Weights of a small multi-label image tagger.
Model: 5.74M parameters, 32-pixel images, norm batchnorm, depths [2, 4, 4], widths [64, 128, 256].
Rows from block 3 of a small multi-label image tagger, named by matrix and row number. Rows with one number belong to one channel. Each number is 128 + 32 x the weight over its row's rms, rounded and kept within 0 to 255. All counts start at 0.
After each channel's rows are labels from the 100 images, of 14976, where the channel reaches its highest value: "top examples" is what is common among them. Only what is clearly more common there than usual is listed. The data: rendered scenes of toy objects such as cars, trees, mugs and chairs.
# convs0: first 3x3 conv (model.blocks.3.convs.0.weight, 128x128x3x3, each kernel summed), inputs 0-127
# convs1: second 3x3 conv (model.blocks.3.convs.1.weight, 128x128x3x3, transposed, each kernel summed), outputs 0-127

convs0.32 [120  67 118  99 106  99 102 128 181 142 108 125 107 150  90 137 111  88 145 130 122 124 144 155 129 164 116 122  72 138 137 145  82 143  75  55  90 137 109 150 158  61  86 107 113 124 159 114 117 130 129 107  53  57 132 105 111 174 141  95 114  61 128 154  72 168 101 157 152  90  91 150 116 112 139 118 150 134 127 119 115 106 159 108 137  70 128 139  74 101 116  97 177 135 139 119 113 149 129 137 195 120  53 144 150 112 132 114 130 142  57 119 101 106 117 140 143 111  57 124 171 167 126 112  59  51 163  73]
convs1.32 [157 171 124 108 169 145 105 102  98  91 102 129 133 167 116  88 122 126 121 110  78  69 142 154 166  80 153 120 197 164  82 102 114 102 100 117 112  89 115 152 112 103 141 142 115  75 173 134 107  81  99 104  98 125 138  63 195 122 108 128 138  98 103 111 161 159 137 180 121 130  68 111 141 137 111 106  88 149 142 123  59 136  58 100 157 109 161 130 180 133 149 117 140 154 118 102 123  49  80 115 124 136 154 114 126 145 118 133  95 167 151  93 153  73 110 129 131 138  86 150 197 137 121 157 107 102 144 246]
top examples: purple object; hammer; its colour: purple

convs0.54 [154 104 134 147  91 115 112 100 188 161 130 144 146 102  39 104  97 174 158 156 106 150 101 110 159 145 100  98 117 177 115 105 108 116 139 129  42 119 141 132 115  59  77 107 120 136 128  90 154 170 130 134 123  89 109 143 118 117 148 108 104  77  92 130 127 109 144 152 120 145 152 133 158 153 101  63 114 140  22 123 133  62  72 108 105  39 158 160 138 135 150 180 102 135 145 119  76  84 110 110 148 112  79 112 132 102  99 150 123 159 112  55 144 131 143 129  91 118 100 130  92 143  77 127 135  77 107  91]
convs1.54 [115 131  93  95  91 159 143 119 105 112 158 148 113 113 164  85 126 122 106 139 148 140 133 101 178 199  63 140 138 117 159 108 146 105  95  59 155 132 106 112 134 108 108 121 101 203 114 174 145 161 158 117 139 122  76 118 162 123 124 157 136 137 161  89 114 148 128 176  94 111 151 134 114 155 135 135  98 120 166 130 148 119 114 115  46 181 103  94 151 141 114  88 112  37 138  87 131 136 117 141  90 148 135 177  53  92 150 119 150 169 119 117 103 146  85  83  84 147 129 208 110 134 133 176 114 120 238 157]
top examples: purple object; candle

convs0.19 [ 95 115 132  80  97 136  51 136 145 149  11  98 182 103  75 113 134 110 148 171 138 126 116 111 108 106 132  99 101 114  83 104 123 109 110 120  93 142 127 197  80 115  73 142 100 147 153 102  95 111 120 109 118  78  90 134  86  90  99 175 107 133 120 144 158 102 138  90 115 136 159 125 104  37 115  81 138 109  83 131 140 119  98 101 153 103 145  80 138 138 122 144 120 124 160  90 101  44  89 117 123 129  42 103 128 112 122 132 189 102 119  85 136  90 118  99  83 136  98 108 122 126 100 165 144 149 138  79]
convs1.19 [140 183  93 136  93  97  84 137 156 122 109 136  99 103 141  96 140 115 181 120 120 127 148 134 112 145 177 102 111  73 144 181 129 123 173  90 106 160 128 130 170  94 145 144 110 132 132 198 125  94  78  72  97 134  93  89 114 119 138  93 137 166 118 112 159 105 100 110 121  86 138 172  77 112 119 172  38 154 122 134 106 107 108 175 127 179 138 112 135 151  69 131 116 109 126 109 156 191 203 125  60 170 115  67 122  75 113 128 114 172 167  55  46 163 111  97 133 152 122 134 129 147 113 130 155 136 100 105]
top examples: mushroom; largest object: mushroom

convs0.44 [157 132  95 122  83  58 139 128 148 133 140 169  93 131 124 145  87 119 138 100  99 131 100  85 146  56 140  65 115 119 119 100 139  93 158 113 150  75  79  55  93 105 120  47 113 124 101 109  75 128 129 171 124 131 114 128 115 124  91  60  39  44 110  72 100 128  88 146 129  92 137 126 117 127  72 126 130 126 114 111 131  85 137 121 116 116 149 151  81 144 116 149 110 172 160 101  95 174 135 131 137 137 129 115 145 141 103 155 131 105  56 142  87  94 138 132 109  93 110 103 122  77  73 115  57  95 148  94]
convs1.44 [118 161 169 147 110 108 114 131  85 135 154 142 159 137 126 154 238  96 143 131 185  79 107 146 128 124 119 172 145  44 143 115 162 145 135 144 125 122 119 145 131 135 148 140 161  81 122 171 174 193 106 103 120 126 123 129 140 162 131 165 141 187 100 134  99 160 164 123 132 191 165 126 110 142  72 105 100  95 136  95 161 120 124  91 153 120  90 136 126  95 190 138 175  99 139 153 120  60 122 153 126 173 124 195 142 104 183 149 183 132 128 104 166 193 138  58 161 110 174 161 126 120  73 130 134  83 119 152]
top examples: dog

convs0.35 [ 97  90 149  98 131 171 120 154 120 110  92 128  69 135 120 174  29 107 106 149  93 137 115 130 135  98 105  93 129 121 114 106 142  79  39 105  99  97 111 151 169 123  95 131 131 134 111  92 140  54  95 133 153 153 139 114  80 133  33 139 148 152 146 134 104  80 134 132  46 142 121 123  62 129 153 127 134 100 168 114 115  94 184 145 106 134  88 121 178 104 123 131 138 115  93 108 137  94 112  72 192 172  92  97  58  90 148 101 133  92  99 127  96 105  94 102 123 114  84  98 145 141 148 121 154  89 147 132]
convs1.35 [ 97 206 104 129  76  96 139  50 110  89 103 153  63 128  82 103  93 108  75 127  66 159 128 156 106 134 157  90 143 117 124 115 160 178 166 132 139  26 152 130 142 100 126  49 131 161  86  98  62 122 136 114 116 118 148 126 105  88 109 163  89 125 148 130  87 134 154 111 112 152  99  81 123 120 101 167 108 163 179 199 120 158  98  97 128 134 145 159 113 108 151 130 164 145  97 118 156 138 131 175 170 147 162 138  97 112  66 132  96 127  89  86 128 122 116 155  96  96 148  74 130 131 115  79 127 120 166 128]
top examples: flower; bottle; largest object: flower

convs0.115 [173 113 138 101 147 120  90  75 145 130  63 180  76  86 140  98 110 115 195 161 155 112 118 130 131 144 124 143 127 127 137 127 110 104  90 135  83 139 175 125 111 116  83 128 140 134 112 133 152 162 140 169 149 152  94 128 101 100 133 112 107  76 118 121 171  55  65 132 192 143 137 128 171 116 138  60 104 126  79 111 151 141  62 179 150 122 172 148  76 137 125 137 110 146 116 140 144  57 161  48 119 170 147  78 123 169 157 136 176 115  98  72 131 151 130 118  64 158  51 101 121 151 101 153 125 107 133  99]
convs1.115 [ 70  91 119 113 150 126 160 145 157 125 157 146 125 139 121 121 124  82 116 111  84 146  92 103 149 132 134 114 172 114  91 112  57  38 159 148  87 159  94 157 165 105 113 155 178 145 177 121 145 166 119 118 141 124  75 134 178 136 151 180  82 156 167 151 116 159  79 113 146 145 161 132 106 146 129 102 148 124 120 134 172 132 178 130 145 186 126  80 105  79 154  87 176  74 140 149 114  53 106 141  75  82  71 181  92 116 126 110 101 125 153 126 110  63 148 194 163 122 129 129 100 138 132 186 120 148 169  99]
top examples: robot

convs0.62 [ 75  98 118 101 123 107 105  86 157 106  91  89 120 125 142 105  81 141  96 189  51 112 148 134 111  94  91  77 116 127 117 144  72  87  64  63 161 133 113 126 107  89 144  97 100  91 102 145  91 117 128 139 123 147 165 118 109 141  94 115  97  96 112 133  67 102 143 142 147 137  79  91 137 112 115 121 159  83 132 158  82 177 197 125 129 140  85 117 122  95 130 171 133 136 112 131  93 120 131 104 138 162  45  62 156 137 125  83 204 130 105  84  34 146 133  94 101 126 128 120 160 125 164 116 147 117  80 101]
convs1.62 [121 191 156  78 140 163 153 124 154 127 107 169 121 126  85  85 133 135 127 108 151 161 111 143 137 124 131 152 124 107 196 110 142  87 173 155 128  57 141 127 142  65 151 170 120 184 147  83  93  88 123 135 156 100 165 141 146 194 170 160  97 130 173  74 123 138 150 177 126 149 115 116  81 143 161 131 129 114 158 150 121 153  74  73  94 151  97 139 153 110 151  98 188  61 131 112 163  89 196 128 115  95 168 144  98 161 135 108 123 191 165 110 135 155 131 124 153  91 180 141 153 119 119 137 125 114 224 173]
top examples: flower

convs0.8 [127 155  97 114 146 116 172 144 158 146 104 145 196  63 156 128 107  96 154 108 140 147 173 109 125 137  95 111 174 131 162 158 105  96 120 150 149 123 118 213 185 121  61 109 108 135 160 141 133 141 123 130 153 135  83  82 126 126 113 107 166  97 121 106 143 122 164 120 172 175 145 111 220 160 108 134  70 181  69 117 134 102  96 126 159 129  91 154  74 148 167 136 150  93 129 130 156  70 185  81 134 149 100  64 175 172 119 143 137 160 111  76 133 115  94 172  86 150 147 145 172 139 170 134  66 154 134 128]
convs1.8 [181 118 115 104 132 118 128  88 124 110  62  79 115 111 183 148 132 150 146 164 145 119 147  68 162 130 151 122 177 112 155 146 114 120 129 104 159 109 168 179 114 175 132 173 173 181 115 107 104 167 142 130  51 111  67 111 103 129  59 131 106 124 122 138  99 122 147 141 131 151 170 146 145 127 195 104 122  65  90 118 115 134 114 107  93  92 112 137 141 109 189 112 209 191 129 123 174  97 120 186 151  96 141 157 145 116  66 106  86 171 134 134 122 109 108 207  81 105 126 119 140 181 108 152 149  99 149 169]
top examples: robot; tree; largest object: robot

convs0.89 [120 143 164 129 147  84 139 140 186  76 102 143 142  82 108  97  88 185 112 110  99 151 135 135 137 136 126  94 140 157 145 143   0  91 103 123  82 131 153 105 110 121 135 137 104 119 145 124  67 133 181 106 134 129 146  78 143 175 106 161 112  47 128 214 138 114 101  66 141 115 134 153 113 194 162 142  94 179 106 182 103  86  99 111 109  91  99 136  90 122 116 145  63 139 125 131  98  80 149 103 143 112 109 105 106 149  83  88 182 144 173 132 120 124 103 138 123 121 121 167  78 140 145 109 118 100 130 101]
convs1.89 [156 117 103 134 170 159 128 100 103 157 137 113  46 141 124 182  88  90 163 108 104 117 167 103 136 156 139 105 144 160 114 137  91 141 190  98  86  70 149 151 175 144 161 138 100  75  80 147 162  85   9 104 111 125 116 160  97 138 134 117 183  85 167 122 138 150 174  90 132 100 175 143 124 150  95 114 118  89 142  95 142 170 175 104 123 101 143 101 154 153 116 112  94  94  98 118 116 146 132 137 124 157 177 129 134 150 166 103 121 104 128 119 137 193 123 128 138 150 154  50  97 115 133 111 195 107  72 179]
top examples: purple object; its colour: purple

convs0.73 [120 104  93 104 112  88  88 152 126  86 100  73 130 154 140 100 133 107 139 175  93 161 146 122  96 128 131 113 117  67 165  84 119 123 152 132 141 119 118 175 151 136  93 121  46 126  87 106 155 100  81 107 128 156 173 102  85 100 153 130 117 112  44 140  79  70 118 176 141 131  28 131  99  73 128 119 137 141 121 121 132 129 144  99  99 107 132 170 114  88 107 142  87 172 158 155  85  81 101 119  82 151 106 129 142 157 177  83 122 125  36 135 103 137 176 139  93 100 147 120  89  91 113  75 135 116 147  77]
convs1.73 [166 133 119 111 122 164 130 145 109 100 166 147 130 130  90 131 156  88 178 145 134  96 132  97 143 131 185 113 140 127 200 146 121  95 207 152 139  76 114 143 149 132 227 152 104 126 116 112  82 109 152  97  80 104 120 103 118 126 140 110 148 129 208 119 119 127 140 163 145 139 153 113 138 155 130 163 127  82 103 115 110 134 116 140 182 178 104 131 181  98 172 136 188 107 155  95  91 159 199 175 157 137 173  76  89 118 111  93 139 168 142  82 178 167 115 143 137 129 137 108 124  92  78 112 106 163 128  30]
top examples: mushroom; largest object: mushroom

convs0.33 [151  88 137 150 127 141  79 132 169 111 147 155 131 147 150 141 100 138 138 111 110 142 109 144 136 139 172 156 102 156 124 133 164 159 114 150 232 120  85 154 156 129 138 140  86 130 133 110  96 124 118 134 133 151 134  89 135 150 134  90  88 155 156 123  73 117 116 148 113  60 180 165  79  70  96  87 140 158 102  93 133 166 143 100 160 140 168 133 122  98 159 114  96 108 141  85 147 132 115  39 152 149  55  73  75 101 125 118 117  73  62 107  61 153 182  93 171  73 120 121 120  94  75 178 135  88 140 118]
convs1.33 [115 215 101 114 127 100 120 168 146 154 104 114  92 137 131 102 116 112 123 183  90 138  74 137 172  90 145  98 133 190 177  97 149 148  91  98 124 173 107 152 100 139 134 128 160 180 114 133  99 149  89 136 158 108 187  82 145  87 114 182 125 139 134 131  77 140 110 186 161 104 122  91 137  92 164  99 168  76 136 128 105 191  85  47 156 113 119  78 145 133 128 162 113 106 112  91 131 117 168  37 179 156 115 109 140 111 115 112 117 173 186  98 104 151 138 163 110 160  94 139 153 179 131 116 121 143 136 177]
top examples: mushroom; largest object: mushroom; lamp

convs0.88 [143 113 119  76 110 125 129 114 166 125 114 130 130 131  99 140 138 180 114  47 144 134 122  91  92 133 142  74  90 123 152 104 116  99 151  88 116 158 151  83  68 106 130  42 144 138  81 174  66  84 153  82 137 124 102 124 134 135 131 106 138  51  99 127 114 132 126 121 168  60 218 122 153 126 101 101  77 140 126 144 149 149 102 137 148 136 128 163  95  87 103 124 167 101 156  96 118 137 116 140 190 166  74  71 104 145  61  99 107 158 117 109 140 103 144 108 166 139 146  61  84 122  84 131  80 174 118 119]
convs1.88 [ 76  92 158 142 110 161 130 120 113 144 107  79  96  71 156 137 189 153 141 153 102 141 158 126 148  95 142 161 165  85 155  97  74 133 110 168  93 175 115 166 133 165  88 113 140 144  74 124 175 136  84 151  95 136 119 145  79 139 122  97 137 164 103 168  60 152  81  77 125 121 164 139  68 144 124  78 171  70 163 115 116 167 170  68 183 106  82 111 108 103 154 134 105  90 118  73 156 114 108  90 103 104  94 176 178 122 119 168 139  90 131 119 126 151  87  90 168 149 128 163  67 126 170 134 136  95 139 120]
top examples: dog